{
  "model": "image classifier",
  "dataset": "gratings and oriented noise at many angles and scales",
  "train_examples": 197500,
  "image_size": 32,
  "crop_scale_min": 1,
  "horizontal_flip": false,
  "color_jitter": 0.2,
  "targets": ["angle", "scale"],
  "num_classes": [12, 5],
  "arch": "convnext",
  "isotropic": true,
  "norm": "rmsnorm",
  "activation": "swiglu",
  "mlp_ratio": 2,
  "inner_norm": false,
  "patch_size": [2, 2],
  "layers": 10,
  "width": 160,
  "kernel_size": 5,
  "label_smoothing": 0.2,
  "loss": "cross_entropy",
  "init": "torch_default",
  "residual_init": "none",
  "optimizer": "muon",
  "muon_scale": "match_rms_adamw",
  "lr": 0.0016,
  "momentum": 0.9,
  "nesterov": true,
  "orthogonalizer": "polar_express",
  "adamw_lr_other_params": 0.0012,
  "grad_clip": 0.5,
  "steps": 19800,
  "batch_size": 128,
  "epochs": 12.8,
  "lr_schedule": "wsd",
  "decay_fraction": 0.2,
  "final_lr_fraction": 0.01,
  "warmup_steps": 990,
  "weight_decay": 0.05,
  "adamw_weight_decay_other_params": 0.01
}
Rows from block 4, named by matrix and row number. Rows with one number belong to one neuron. Each number is 128 + 32 x the weight over the matrix's rms, rounded and kept within 0 to 255. All counts start at 0. Numbers have three digits each.
# gate: MLP gate (model.blocks.4.mlp.gate.weight, 320x160), inputs 0-159
# fc1: MLP up (model.blocks.4.mlp.fc1.weight, 320x160), inputs 0-159
# fc2: MLP down (model.blocks.4.mlp.fc2.weight, 160x320, transposed), outputs 0-159
gate.118:133143129117146122140164028097149102120132110062097133114116120139149145124098103140142175166093122115105172125127105160113068129140135095127097170160190166135139179148111079197082146118093119141159134166162118143157121130141107120125105163104144129146166172103212159102134149142134175139065101123163104131130106146134135129199152112134145138142114210167071115117118078134126170108124062073134099152207109116116084146066105181141116149067140170166142135118130127152121133129166116
fc1.118:091096125115114099104169169134107085142149176096099170109081139154160114128134078145168145148119143121114135164131124196173133091088099082191177107141141076145137070126103159133194149088133109113146180060123116093089095100123139105106184133158101106158083096118094070111136200113076135173098115047126120138131154113118094138171113139077075131084094183127104134128100132140139162120158105093147157141111093075163116141083148189149169131149092105154123124110092119122078093125119209
fc2.118:187098176205131113092132102106169126129095213100100110140098147182115145134105093162123128117095178119118083125112165111088160125128081159158089188127106105141075160165095122158127147131188163166077146067104101167190163149108124168186156111127113073125117087152120144098103125132175086129118179082145101075154173105127144065095147132124038121115181171134137153121118159117150119113101087098145106106144148138091153159127148167142151145166138145087104136109151127172155093160158101
gate.119:136134106120082127152111131148155146111083193126056137101091180169119139127134132185119118093074125122135155163107100108138112144120081128100155121162075156123122098085170117123151192151142155123087162129178155138116112117044095110137132107146116094103176153132121150186178127116097156117153184099164132168140132110185068170097111170138085170129100126123147166145120173118129121103074185182127073156088096127109142108131222177137146095149075134203117128131174100140169091157156067
fc1.119:074077133149145175082123069101125115127228171141164169200174143149163139143185086073088109116170137129159127121116092142085129097079107132112153108124154081153137157131188185131068136096130144091145129101172100190101170118137116122134070085107057138165120161106131144159078154152107159118036127130160101144161113124163143122130105181153187136168114113187082068088143093132158155162118127114157163121158214193162190107179101126152161086107121089151123136110136136079082096185151120
fc2.119:175111124132038149147104096187130142140147093110080138146098088167178085133153162131155070114039114180161156143159214117151131145137121097137130147086114127190172138146163110135167081095166158223101077191107082075134144148159160162183123146159112101110167144095094101150090134139142157075062113141094157161115121120119119158139123127092100147136104159175106119146183073107118130083099066122128169185144127112120124108083123121100140145085140144049095142118138228064170113129146178
gate.120:161181065183109096122111133188188113147140083155110121126181086084072094102073113160116106157067241114103141166157146169108163143142141101083206203144121111174200118154090096159157142110126072119159121122053140089067068140206122136183145048139156112075134106163063137134154145066135109138143113148146163147141141066115164188122154111135158069157131120167156107138130150142106131142172101142145168137194136131121126157153085094147174072151058095166178067138105166109103113115161143
fc1.120:129098197090130119162179131082099112143172164118100098084105098136107132112156122036141159145133153132187182106141106198153141109122091106058090153131128129113168150145187079125084095198115102084148137131111152095103097199099140177130079207075162154080105155125113087109097142076063185106189194181104099140169137104062114103127118109073123167081125173156141076157152215110050139101128138082116155098144146138027109092159152138127144119106203121090107103145073190075186119135149163
fc2.120:138126083170194099158110129164076140092119067168119162137139098118171124128059179097180128094122155209167180134150112123123121127197038098159161060102163137117124160176139124167124143144112137111171008160158170144129099171157111149142125111049103088170147156086108113073181149142163125185162095184153168184091123192158139149086082174071118122073148096069171181136086114148170107091136092117080175109172190137131168113105078089095173140119126079132166154095119182116139107214146114
gate.121:133118155155112129140142157088140151147120169119099146061142121177121110121188069092118109172120093122113177104114062052114145131181081135109103132147094110165059114153109160066126142129161095140146110121130086129151147063073150113170167080093105133127081082138107158182083122193096143168117088155156072045141101080120205114177121082115150125088167107112100143158113140094130069096180095142078094143119120153176129174127134186116132164174096120104128096101117187125163126153150100
fc1.121:131170149113152102176139149163131117085131156151126076100116171125096113156156088096154181135129076125121148132107119125131172142129083116142050120091123105077074177085132106055103112131073109121148112147205133132172136151141102145140113198121160158206127128160151117156134070132108145159155117129174158101092148109104142198119118116096112108181144110051176100212093100141110116113102108150113157108126118103079139147118123100068154145159131177119094141187103092210143084072151160
fc2.121:074118122108103082154149106181130126158119149109175155080082138082073094155097096181111108167220151136168095099067204157103125089188151099088114160086090108118142112118153098169093096140120124130143084120096116133126177152114131104110185109140148123109083123114187134117111178152152157130079117142109134157146129124153032181117081114153095111100131182154142087190160145143120141113159132164099102171109080164189098124050147136143123148126143147079130115184084090115111153160172097
gate.122:202145207244115139127031155133099096111149137134095133151120147125111127159107171083089217091154122156135121191093135102124134120120104168114113145224089159153107130147089206107109205157137107106114110112116130136078091111140099121208151095124116097118096060126127114104135091143167147133159162176153146131162146120168085176130092053137208138151119071170148085150148100103173115061109196059148109109143124104145094126177192115053128109096144129148125099146124153137136136115104089
fc1.122:092096102221092143124082082139164150166146160088093124154087148080123097120138100125132048118131120166155115121163139111150159177169157187138116098205081154118114076139114121128148175148087095101144097125149156069145136100117151120158073165145175169162122159117105124056105141135156097176099143193064164105110102151201111147140055078144113134115090089170183086169100152126078111064087135149120081130079070137131123121098115086130165111129107034095107209137148117166134118141075152
fc2.122:126165102120151086172126104142114128105110128107094150125163145140135176102137136069149067089099089156076128124118155156095070132143139089176123105158132138149127106156129137155159226188167196108125122081106088114158160066194101137122073088127114097146146100152115158092133149150119149063056105206108156132159111082137082163098120094102037137104186090074065156071132110182127079150177116114109165078136207157154163154148134128101146134090138139153111095140142093140153171094125143
gate.124:174109134088148099133102123105122104168092124105117152210117142131119071188075137119139176115183096125142133098132135114110163114128155133132082174073087134158121115098126117122146120169123145181155054139117125148121131139201137125148125114140069146158125132159083223171112117148160102118124092109142119175112123179161183152163123102103051113110104115150110097127132140150149126099105142144098180114156155090128147102128054112125146155111153153073116130132158086128161060070155083
fc1.124:206128169106128161113173120124183110136081165136106092169117140201163186121135130121121136075122213163101067095176195170171106177095133125105128126071105112099134117113141108112176119102130158118146144073122122140148142115096128163093137094052123151139071108151160075137130114099104112127195115155080162063104178102159104165130126160145201104145093117130107177177119151172138134145109163141122114068043120102119114173164193129123091161075117091104076103112134122128099148104166158
fc2.124:129160114163142134157129089095110101147116187115119118133158144165148137145127119122091203101139135159154093136130066143102124088155115148116155157073149154089130150097119084090157190154130128105100138155175134172096078203117146143151122118154079104109182147100157111089104135167131138152062084134131123153124084113112107145198097160126097092174141095132167077184175161127146175151082074150139065171146147150148088118145145135180144137138116164107131115107092101153070117146118134
gate.125:138154119153115158140132155065123162082050108151207129115161154116049094140070122141093111153136131083119142073142148134097145116112121009124138121106152156084143143148087134097208192153102103084126109083156118104078185179111145091129123123148162073137140143127117142175096093118154123089171126148164174129073140214200044110107146091179092143086137137069082111193173050196137147097148121107116099064151138074145142104145185047134129121177114077138150132150162181172087157159167107
fc1.125:151091091071120097139149112125094175160142142125117127074126125155227132186168122118173165128134090151083173186134085100127112152115131249137165118176084123151082110083119152105100075121190187140145101146055123170156122077087115167160089164162123178190076122164111151093097197185108131102045106112120129105150107059077184113139113143140150097148084127114148154130078181117101155108156112107189085121129151170107126153132087184082151074045127186119159149077152127094158093104149138
fc2.125:161108147124167109114160188208103088082063094142172146189140076166065163138154106130145133200128092110103057128149150137147155142169107073123218123143147123093115092126097110094139026087079102200130144172154089111106106104131118085118162125087103152143087081078142151123154170121174113121056159102131161109111202088130186126114116199161197122094114144094154135091110086121196226065118233100180169149142067164119090115125128157116134150118097082126133195066117255122205061168119113
gate.126:138076166138138137166144086130154121110117086150117139118098119126138115136131098094158165106132112129108097092110130113168166149117187125185127142125179146110099177136167080103132157129145109189204098112107190001087095104132141090122132109100128072111098166208184180186176132088168173127057089188096134151087138139095164142123160107146161152137150136125157129084156070160132128133110138069158088171191102092117121110117107165141217137156127118137175170114130134137168131121131109
fc1.126:193201162117148084125132132096165155106126121164121118127115162111126130154170146172142239098103117111153124095174141101110128148038145129108137209160090092105176146122125150141120153156124130205150057178176105168115160095196134103141112155101058133148150159194087154182162137148107114102131123130082089100170116099114117188170138154186123113185181084157070119117093126163109119141121116107112105153112124135118156160179138091119096118087124161110151104140108140134168192133152162
fc2.126:142123161123124076124096128118070097109093128208126092116089122070085136110158144109132168131255137155133109110109112122172205157032187130140113119087173103169127112171109207157158161105081171133154147179130122071152125103146086085123120171076185124127123144101117120150096125096144167122077095153181057099117072153161069154132112096147142099133141106113116151093174100161125098126129097140174163114106062131075121140071137122150132128117108141089125154159141111092123148102127133
gate.127:144182170169159138177151165143175136102087076130098115134069108128113179127135195152086124119113116160146114155083062140107114157159104147132124140179176098110138120166096156109100102120129126112124180135084163178147154156086129098141115120136159110124142114158169178124136132095170116109113075149123162109144109133103135141150116081113185089117157117155108118100116138130134159157092188133105119090141170158110094135167089130126106119118127146141059131072175128078161152152142127
fc1.127:126179139146140107118094155102081082099135115079138166142095142119110179100101169131146176123080152154132097154081089108215114096088112171115158137120134151130145132108088146137113156101167153129084183121084133086074104121144186088174139166135110141127102142116149146143110121096099129126167113097127129120088103128124153128118091115114135165101170089166124159117150104165151135139086191099157156122127141128172103124120148107088153118159104146060124171099146172064135149114208169
fc2.127:138142138092126094153098125106103101168096168119125130164145138130108110099174160108109132105127122100171121144152130106109089138155085126190179141170144090117129130138172117120068140061116161119089138124096156117076187157139108076110142141085155124126145158109133138175137138046137101122134169142154135167089155120110140132049106052073160178170101207155090132105131121117226136108133131127180117134067099136177110158089151124089075113122098140169118123131089150115106179165138121
gate.129:116052098152200129126137067156150121096151156143149139151089118113137099149164140204109112128143082114110143180129112084120133128156118147108140132108121133074133073158136121174112089171113130093108202163116198148106112055129121122039095160171108131120197099162104111101114140165164126181157143144144160124176138157106109147157145192114156152116101096137155136068098151233164103131152139131106125104152126093104114080137081120114152140135165134090135142154142114163113117158112144
fc1.129:083091136152119065110123140111142137152106127202082137137117098107128120127112157117068157193146099203167116099073128110095164151086154136131174130104153112158129134131118172149193126161129122150108161162099111128114114159143118179110101097182130120119145109105158120060089131107047145170137171161146178185139125106173143080142139182134133110127133126104130105091129144180075130069174181128093152157061124167048091127162101119110124111100137099098055151136128118111125146120174108
fc2.129:134128140082123132162167145134130107153192192159122148129138085159114121131132116131116146107131128067095100149168102167117131181089159113144100118152081130120146102086117163143147169186132109169073160151135112113158201187147164132138129130121127163097091176146143143179166092097093122179038131128137122096115162143140179113094141131104082140165068087117173211119079111121109149132092145115115157119154121116142115107091117149159085087127093149091109149101141128187182116137113102
gate.131:175106104140185182102108184146157132111119140150124154102110135097142110105111102114138139148109105166162139196108220144160138072112111115175078122170158124074088098155108102175140150123184143195096126181086110115152109156153124100161114142124152135127098153110113154179160142118159123189132107133097062140134157105129157121144164189164083147096173104159128119158058130109115122140128145040125141088139137103158119087118134070130127115072103119105136159188126126130142098065095111
fc1.131:070102080140069139109170148120060123136135064109102089118141148100137135186102121181153219133183123100140124095110093196196107110128159173158093109122076134124124119101149157078098087126111125124175123144131148135111134132100131148183162102152164150162095088148169139100104114113181138134171117126178139137149143158093086162155099085124156079104167172105120110149155112175113191151120159161146155144143069150095106106141115158153127094153134105172116098132110130153096130125077142
fc2.131:120097126134093129170150174073131165119103099086120095141130110204105149107122092151097160147178123127102164107134141148115115152097090088172116127152145155144131106128123141133123148172199084135146151115127109115143094175147077079142146072140181117129123116139162123158138176181074099163087102099081124165112076152079120136150098106176123119103099107147153162122142082094113123097020085117115118110089161091114137092107120176126131147155143100101075089124108086074111120155142135
gate.132:134133139175086111135139113163107099084124122097180105191079132149115126071136108132066088077142116104176187109148105054122113141153120148167140129122160146145109133130106046117150162163168155106140169119134115168103120123133097149158112151139166144085137097129120121111136126114176117131111136162148162190115186080094106124132106093077062123067130093099165117162109115125099098116173125152104104133134102150124133091119124106120125167089143083085092122089163098108186127139158097
fc1.132:145112145139185168089169081098108207107133117147183156126044177154149060126089131174177183120130098163126109098148141134088134108125125140113161103180158101153077083105126104162165106126157143086115077115102126154128178114134134098185068117120103130150147133145153152077131125118119130134095131205063123126151159157066129129132165189171205152086179150137108129130130117135157158143078141157134183111124101123107171151170175167117118143120110171131144087118160146134163128069182180
fc2.132:151141142149136161088117196124163147136158157147158173116127099062140100118110161026131165100105094159152101175155178120113146139166100139114181086147092110126120132129133145162147139124144194187145099181195135136119149167165177183144126119143112080092182102129141127121143119111116115116117149158156181095123156100178129153132118146069163175172140154171138122182100094096108112150162124049111076101082159072082125142145162098169157061137145131184102151095081142159100076126122122
gate.133:119069129168143100114170124089098104131121137133154102110128119121125120087129132140128165092125127127134212112155165166128206139160144133091141088164142107104124140103104132123122141161136144076085144144122101131134131137131112132116130139179120130150144082108063098185117141135079131141127114156153153106089128120146100156129179164105192188137093178161119123138120100115132148086161100167184154136129124105152129138167114126122135121146122094128092132123173148174110130152165156
fc1.133:101136122110151124122083082139103176088114116158108162110094178163103113167102156172218088125131139142155141143121149158116119118128154139158099136127159140121130119094099160098151115120079153147165153136133121114132108183152127160144118102137120094164126154128176095088112172139070108079116106125125066151145117158112137074086121149109172066159142128152113089121151115146129151165114092134105127090172130149139093098112178130137143126090109116096076148113140138151141112123140108
fc2.133:106189118104169102138113071151101132195082150132143138117154086153137137076149128120102131114168146129129100172157101119141129114166123083163160141109135091173167118092131100137166127123159111165130152151124140142084097095150122110195135097119095139121142102105178088147133133097103144099080133123078140139134137135110129155100153156099113151105089158123186095085102093117192122086096118124139123129127108120091150132103126137166094136135140115123144140144166102138157094099114103
gate.134:049126153109133041141135133162145154141134142142157190108190146189071112152148136123125116255143151126030108144074112122091106154119110150103148139112122183091192086139116118151169188119132133133122138081089138120113118164179121137120075189112200146166101163111153135165181164150174112086111121165201130217177113062084156146128153107114114152136148090129075193137128168125129107115164120128099168132105113045136113148130118089148090024114109105147170181062133085128089082121131153
fc1.134:153091127117156159105131164129112149099147116131201071131155112070135154108104183171146108200082108069184164148104185092173170137124117133197195136109116110146133162148164135126087103113134142096094106135062117116171129139128130059116119085049023115115126094109142085136088081151129117157108116156178135146091168158127189094158117180181149125154130118110086116157104125175109083082139139114163085103184148160108105112130155088084142153115134121255151197144115113120042137124114033
fc2.134:159097155127176122103130114149128177117108168057166107107098141110168089066123187166091196072062133162151167116141105144046122229145154083111096113157158086169056162153102119098113095108098194151178089166082099152123081160144109206107134102089148168167115162138132108126208038154168155014127063083177068176110171139148166157142116132142139190069093173073169124134106134163158160142108071161106118055103192175143160098115155109130112175129087125127092114143149174165061098137108121
gate.135:109092104139090084124102129051115170174189096160118125182097140136154122106162095110163146132148094060085127089106129086114128099075069209080094127133077127120129143097134167105091090176092153092112126134049125168142115132133107179150167173141097121111135117100118146171153116129160137173103136109082099123114139135134119158085134149150133145080143103120080198141165111119188157107148141143151122117156176093077114114111048125144142187131107163142121142085121111096134174092100126
fc1.135:143112114160160143101148168131151142136121133036187204164099133144100134090129130150210162128145137076110062114126095121126160103166153117179124132161146092110140086165117085121141118130152176170120108163147089124121103134120154161110115074130170090122136193117098150094100106107184157105108123065112168083173153178134163105167103120128202094155104102170126060151126160101134156095151114142136122099115149108096154165113173115151143161139174189148134077147148122140194128134056113
fc2.135:124148115123177164204122063151051106193128086111143191156114167096137129112171108102167143083095158160130069148105114149094144106149112134143163132140178133135098123203102119127155119117063121140110143163194058139086138125182144133157088117117169132054140192154095073124178108108132128171071150079115156109123123139142093108148160139092101120111125089168131118133128077107153164129120178100154152146100114186139132105065154120158139108135143143083082127148077149155178175157060145
gate.136:107135105145097147134093110064139097134097180150099166137124093152106126090132125103137141212112144126132073132117095132142133107139119095085172130125138139149078120102132105123112073140109075056108155126168098098138093113156143142100152148155165156139132161113127125099116132136106164117176133123109122130101130154111120098166123136072099112211098111133087031109108118106142117107124084145120191125097047090150122087134172173126070113163113113158161117198145099125130112114119181
fc1.136:101122160146164139104079062070125126141085142079144100146104159127127128092138151126106122098156104188110068108146143124158181116122092135150147108140102122147081084137147124131116053140110153093151070135185144138093118119151113079079095147171141149118122160091121115141137164114133138093160138117070097106168161160110144126182081137085101060116126103106118183067122141147128123090115150182136140199128096164165089113088163166126155100161151126115164131121090132096116124123086087
fc2.136:115108103097053160106105139124134147120123127119148100120125094115098129094149092084061135126137130075120101130160112142150104202160162155107169161170156143164174109069150129181107119132147106118168114092154115124153140145105090123131120148125102140116127145176119119118135167169146102078169130135126165153127109123116232156098124138174151141094134158138177132106160118133100192091100097096126115170043112133110114142192142160098124122141171125106181101174108141130153103143085114
gate.137:187108189113099153121144159174129106063166143104167143091138144124138141122171070126131142141153115156157129116095133153102110135134069118175176121116102145144149126109109139130133150096166146157181128112129141102172164124136130116126125108105154134085115115096165116145143174109129083115162131123097183121137128140181084137134097124132131167097137140157180139146099107168130125097111137104160174159100116121122134080136109180113106185114104112148171093117128087121141073140136140
fc1.137:153102147127153141127160131173145094126147119124131075092093148142112116101083128145114158108135134126127152146147127180097140132097091080126199142178115110174190118140188127118172165147188170117104125112136095127137148116072095093144122128086176116156122105131091111105140194124129094085109120151093089114136144139121125160146133134087135108129153143126159136121155139131143139121132154069115171093157118119157097122130178127107121169153167138144134190148137124133138150076145144
fc2.137:107092144128166070127126174110106101123114153111125083105101127101106077113134122144120121126147155104099089142107102065153172133127121112141125125119082155155164099108120132091132136165122115046127100138100129118162157137129086144139129140135084151165109118102136128151138152111175127087146191093148132126162162088118100141131109147069107115166112121144114121175163115153141135136049149176141099141119161141171138155147142099158141139187147122154122105118087148163122186130144135
gate.138:124176171129087156087191116068156080091159146118154120100100134146142149085114094139143152130112124078127072132113114060185093103098192069116137162118131185113152128104124142180089103162116154132123136120127071166113082069120093165161128107177057116171101135094182131095101115084073117094132165141136119172193134164144121109116140144199100158154150147198121125111130169101136094139147108121130141108130107157155110141118078140137114127122129104146115121087162133139083103078114089
fc1.138:091097140152170134174079136167118095145128073116132137107096173154116086122192152149116137166161180164120138127082139126138167047147102135163143144147154110178070142068141193132148155141162141131133124153086100129111126123094080124151115061090125080133144162134148119149088120159147136105134098118115094128100098099152170129112073136175126134118134114104111132130141153094139144149114158130093102175110095135144181165189150126139114122086091110107138168101195119117181121133154058
fc2.138:108105055082153161082110139169156201153155104133106124163077105142120127147132187127166143133140136111156141133130128094138099143101136147156142096140159106153159161151145127077117137087116126136095145141184131139140080121156109097124122166129120096102147174112180175138125152120144092158105122098165129095199082097064139147120160122143149129129168162118171094109108149105153072119063165176114103122107141093087130116167134109059148154154081125142149164150121147000154104114102149
gate.139:109176154094149222097153115133159150104121158160143073102080115127094075129130113115132101129145150184087125137128105095101140123103151121096148133118086157128182146087089132106138101153109136102169100152168190131112168133183196103064124079192129117156185117124133113127067116095128138135124151149123204085119147169085086103147114154099102141159153171129118148099035121165155101152180154088176141177158116133161135127096110174093123169189143092061100152119108143107147099087160133
fc1.139:107080109170182169187105127148103147166165128109151120088149146143153140159127145108107147146119121147111098135165121156096180130152078182173136207123094099165090123141119112175078117139129171124156085071133125071156116139094108176070134101102145141170129169167116112090170152170107155094052143110125177166073163172119100136158092079111130097156060113115135133110122138136148117087125175097137074145093113100125114140139094117131148112093072101115107165144132117124118094204150104
fc2.139:141156091084160148097074119072105167154079120160178162146128130170105132177117152137179162116124126098112107080134105187166128122134171138152091094166147146140188098159101111153188133140041089114191147111170149204135128154187092161117107146133131119159052097116085113089113178189148097094133129124178102126151124153117176135136106140139133191091155123136168120134159144128093157089076168196149152056158117150117095111088122154123143089134154085108135117101091163130109111142091098
gate.140:149109129146129163106144150159155119150134123090118051147161156190190109121187144163141149135090186129168112118138132143154112065134094112095134135142093129089128146089161085122106165106137132117122086201067179156132093071080138122182131175079210105098166120148108155125147149172145075057130200119204128118137079233148085129155191158146155166110111216156167107174129154108119176131142143121135159178096158168098073173156129202126162120153200094131243106132149124099079141106164204
fc1.140:093143121183103105104194128138105079119114148110100101067122147099181090192082104172085199137093109091059128133120091151179195113178157106189121095087106037158157113093150134152115169123101079070136153134099127105131159135120141113095137062142132136124123122168033111148159162094159183185105180096146119206130091145131179073112153104065100179140131146158109136178105160168108075153149137117097087131150084059134153117103128114103121171086102114147108175133091095183089166106149165
fc2.140:109154109133169133155166134121082187151136156097112143143126128076122109111146079160199149121146114164080094110048071195103099133125132101069139139100078059111129135165093097109109085175125116046106135137143136075110133124109145147177079091140105164148102125129096201128118116110132105129176169115098143115078064169153198143206157083177069107160160150101129189141145178146152191108157099130106096042071100118164108142111149129183178109175154193120157155130090153185108171098139056
gate.141:129069141185058137096171127196138137124104132107137104154175088136170114125138091132203143130127112093161147105145149114198154140157106067093136084121122090093146131127137145083087102123084079146086145211119127150111071075133107136163123074150135121072125090080116143097113105135087129150123160163122096113135154113084146146139181135118135098146096083147128115122136136124128098148150148175110111131112121136120132115096173146109092127154161136087154149112113104132042101056130146
fc1.141:103149140169091189149114166175138141199073142110147149083138124162125142141120050089128078165098104149087181117100113104133121158106152068146166116123121128105198155131133106136109115129139103180124103114170151126128055045116150110099118092168132150140149107130127119156146126091183125116138104111082146074165177105109133097090170101091137093174196138110130117150095102131128120120140161117163146172163157130136116128143139103164084140141119098086123126152068139106201132155121118
fc2.141:108105089148085191123155122094181133094133087175151068111125115133126149089104160159044156057150085090131111111180138116121132203107152119061144180096095113118118143121105140141122179167150136109136130090158163095096143136086093137122123144118116111112131156120130131153128168174154157198114149153129215105096107133107090126140145140156107188068094164095128149167128099148147146143149097083120081169087112146127140100177059118113156089114095133080165156212172148116110094120128158
gate.142:130176097122109135112111152162124173121133079072124115173095118149179106150104077082089160149119118167132096183105121125175092145122115116164094126103120160158161098106130147125116140198161154144141172093140152121147084142133106112126096151087189060123156159104138159126120110124119134087097098143163093104129075113141158128109139104167091153134110138113119150119082124122124140100141139131122105125161120170087119124117157153143180070176128155110083160118113130100146139104131143
fc1.142:123110144147191150170095104142097116188185096137129135145148126123150098160141067083146118107143117064135111158122127100064139070153128137118138152071104113096088157084138124126130158184149101121130158204092133159119102117115156112129119124121151112163103123142136161150144130119100108142186147102164135099131109152148112113116171126144113120132115183153151122154120119112100150115153165082094138104131171170155102081166120146108110087103099117084155108115100169066157139094124158
fc2.142:104110162166121160096146155153146071136133173105126149165150135137178119133097083161128099143112152131074099094112155139134131152116120126171159062137124158147139173131108158121127100113178174148149131107183133128127117120099145182102142144138128096067113109137107130179167147100151136117065142122145173128192127123139112151193053127080097110160084149101093097126150152144161137117123163127123163121109123088128132144121116099136133157110131132132087140128123046141117120174141158
gate.143:179133206144121112140152127145135180147150112144168076154088144096168134113158153130134105139155080133154100176113109128075121141096191176153121126173183134151110110200133105090127163177085079106089160118112143172122146146152113158102017111106158105119135121132126106170014121124142138147135145176178113149159137131086171169143193101086140098137047177141180125129177162122186097096098101139130115125104158103129075143109094129142154090149178133099134106102129075157044163121149073
fc1.143:084115179082143132139085119179127084102127109099141126188137150103165116106078109121140169085151094113103102129154108164137135098127102159089146130117147120127072126093192088079088123118094143130088104042124126114152105108127126146138096073210160137107129115091127114124060100130139108091098167057121146161081165149176164160168165168111166139135103114139147095140149134121180164125106181139131133121113137162192140165096058187165098149192083077118065082118174125119156156150079115
fc2.143:158121073161123143089123099119155099141112147127127100115120194091168115132215093104172150124130110145089090150090104137205189106120099119093135110156151123162071104137141115061128119110127086175162141118170105058139098105157127152143131110087118155112074084121121126132167138160173104187172119145068134095107148138113160092121088079164072168169105101155124105084159138188070139133166164157105105142184151128084107108145101086122131142114104137109153101102086106160149164174173153
gate.144:113145057185127128080211126159133131078120090119119113120176127147117118137105154158155112143071061115157123131199057141123160154136146128115137137195164123101128132120133126133114093107126099108113135134088158129085137197131138209107135133151099122088094127121145163143118004168103127130122132123116134100151117082148105117067135090153085146094088183152175143123086141143076150151109054119110124157156121139115108067171121093122095132109102063134152112142143125122141197136137095
fc1.144:138062100070134102149072145149115188128091187115173153090171110159104137138154131110095112114137135125134173132146087137148134101114107161109145122123129143129096119069124082195116121122103135171178149155125152156135180111130107126106124133114151128094147110156145129131186173126143113123157096153071085140136130208109098111165136168132135104127148110137169154132108135097153079047134114133106109077101131146119115203134113110135106155181134169094154126167139095061119161145153138
fc2.144:204123157104122126139136087075093105121149148149121158120140117099060122109133086099076090138129170099173119110100115135137104139154147152108135079149099162122203096164143130109191093116186088129110169126128153172153123104190117147126119112109111150089187090065108081156163159178122084067110100148168128117131119067076139115131131127194183147147121102122101130108053133114088188083103216107186196137210125106146156126127110142145159163145147129124187133130104095142145115145117155
gate.145:112117118125128142118125104094130093104145111106133135172138125129111101116131126108127135098140100117103155108136109157140113122145147120126134120122135137124143128156146114127142098146109147103183149138128149148103152126115095158153118106118109127154111117139121133131125141160118126113119130119132172108146146149137159116102109131139121141135144126115126163118086126153110127121127133149077119146137151108146124092125083120121106139148121117122103142085132131122137115139092134
fc1.145:138118124124127103103152156133135127123147092148106137158095130162125131134147144067130130130176107151108154100118163122109142130138131112105150139133116137140129094128123162146140139101127116133112117139131146153118134116134129155125119114132131125140122106120120130101126136125109108135136119110117124144143153131094158121142161089120129120123119147080137142096089108132129139125130097137134145128104130115146133121126154142106123152092122139150111117143168133149129108138117143
fc2.145:146162131137128123122130102138107121159125177156126125112126146115114117121146125109116129138132093093122175126138130128106145126104128115119126081132122092123135121140136121140131129154154150096137158142140140125117093153144119160122130114107132147136131122121138130113132123088130147119120144154121138134138130113108156143142112099109129112130139152136137137116143093155108123129142125151146104156117138157148138098124136095173113143103131164107142125113136140171125099153116124
gate.146:075154118109133130066139089105106094145120170054135145088124108148174156111118105104093129164161165072143087165084103133138100147127150191086093098123132144099081074178090115127160180142096090154112147117149129107136175162085126160128115162148194136111087116133180185093040123078144136153167112123210136182116134191132128080125174131112092147123120113118098143115041156153170181096113125134157133098085155166062121171125113089196085106152129132190188161086126132204066127193161097
fc1.146:172157205087108177158096149090117094150112118110047158061142160156126125136154155131125166186027115159159164164106075169124122111123146105107104138094117063084175112111129071106065172135173042078129152144119103153114133143118123094121145111170116085116130139105149111123150108124114093177116130073082056148120220097116128157122167118106131155124063092154171137121100134112169142084135101136114114098146099039096160150126138105089142131084168133128123114124127094080099138175107096
fc2.146:121120122113152126134099116175138105116117147107116097141152176200131106165128123102144188141141068136156163130120111130134162097158135139091140088181117171115082134162138084082101168106184124137088135108138072117161076133148134104156202121140211177117173150142130102150136130137125123126196110112160090136065095066103154144160128065129161147157103156111174145115166125143178121145072081171179115123130181130110097126086190101092156123153134144112159124072114151163099150141089168
gate.147:134116066159129189148136117117191105066196133057082194080106172113135129173126132096138152128107108172115166101102161164143092144146105168175113111123133050064192121136130142139133147229118210159130119122066113125128136114165110121122122192161111124189151106169125147175103103112116161144104145134145184097147145174125085159074181139110106166135134160114152151108163151173123105108137128155192123107121116188088052126069088134119123117189109105138117098117096076071211124177133153
fc1.147:077082183137129130128113155126108170131158133164139099081019135096193123153076127168158146136119163158148121147164136095150127167197114136118128138152140141181199101101119138206130120142142157090186106112096131066173101116079143139136090162129148149134192166209130181139129063125127121189147127153140119140071115189130099134137136190100117138156061101127157102150068123102149115121087151111128141121153105224073138107092175125173095157064128098201169126136142152085084159112073085
fc2.147:144128209149114187137140155139143134123137131096143133137080121156115133073156096138054064126118088168104174130080143104096104050081107123094078119157086105176143143146083069075200158152159182148208057148137115096085133085118162156163120085189151181184137108153134186146161118111031105061148124136125152127137167127154186152091129130096116125139123161137161077092089161174116133045166120095135116094155114128174104156103146108160156147116137105097123087157124121139116134108106126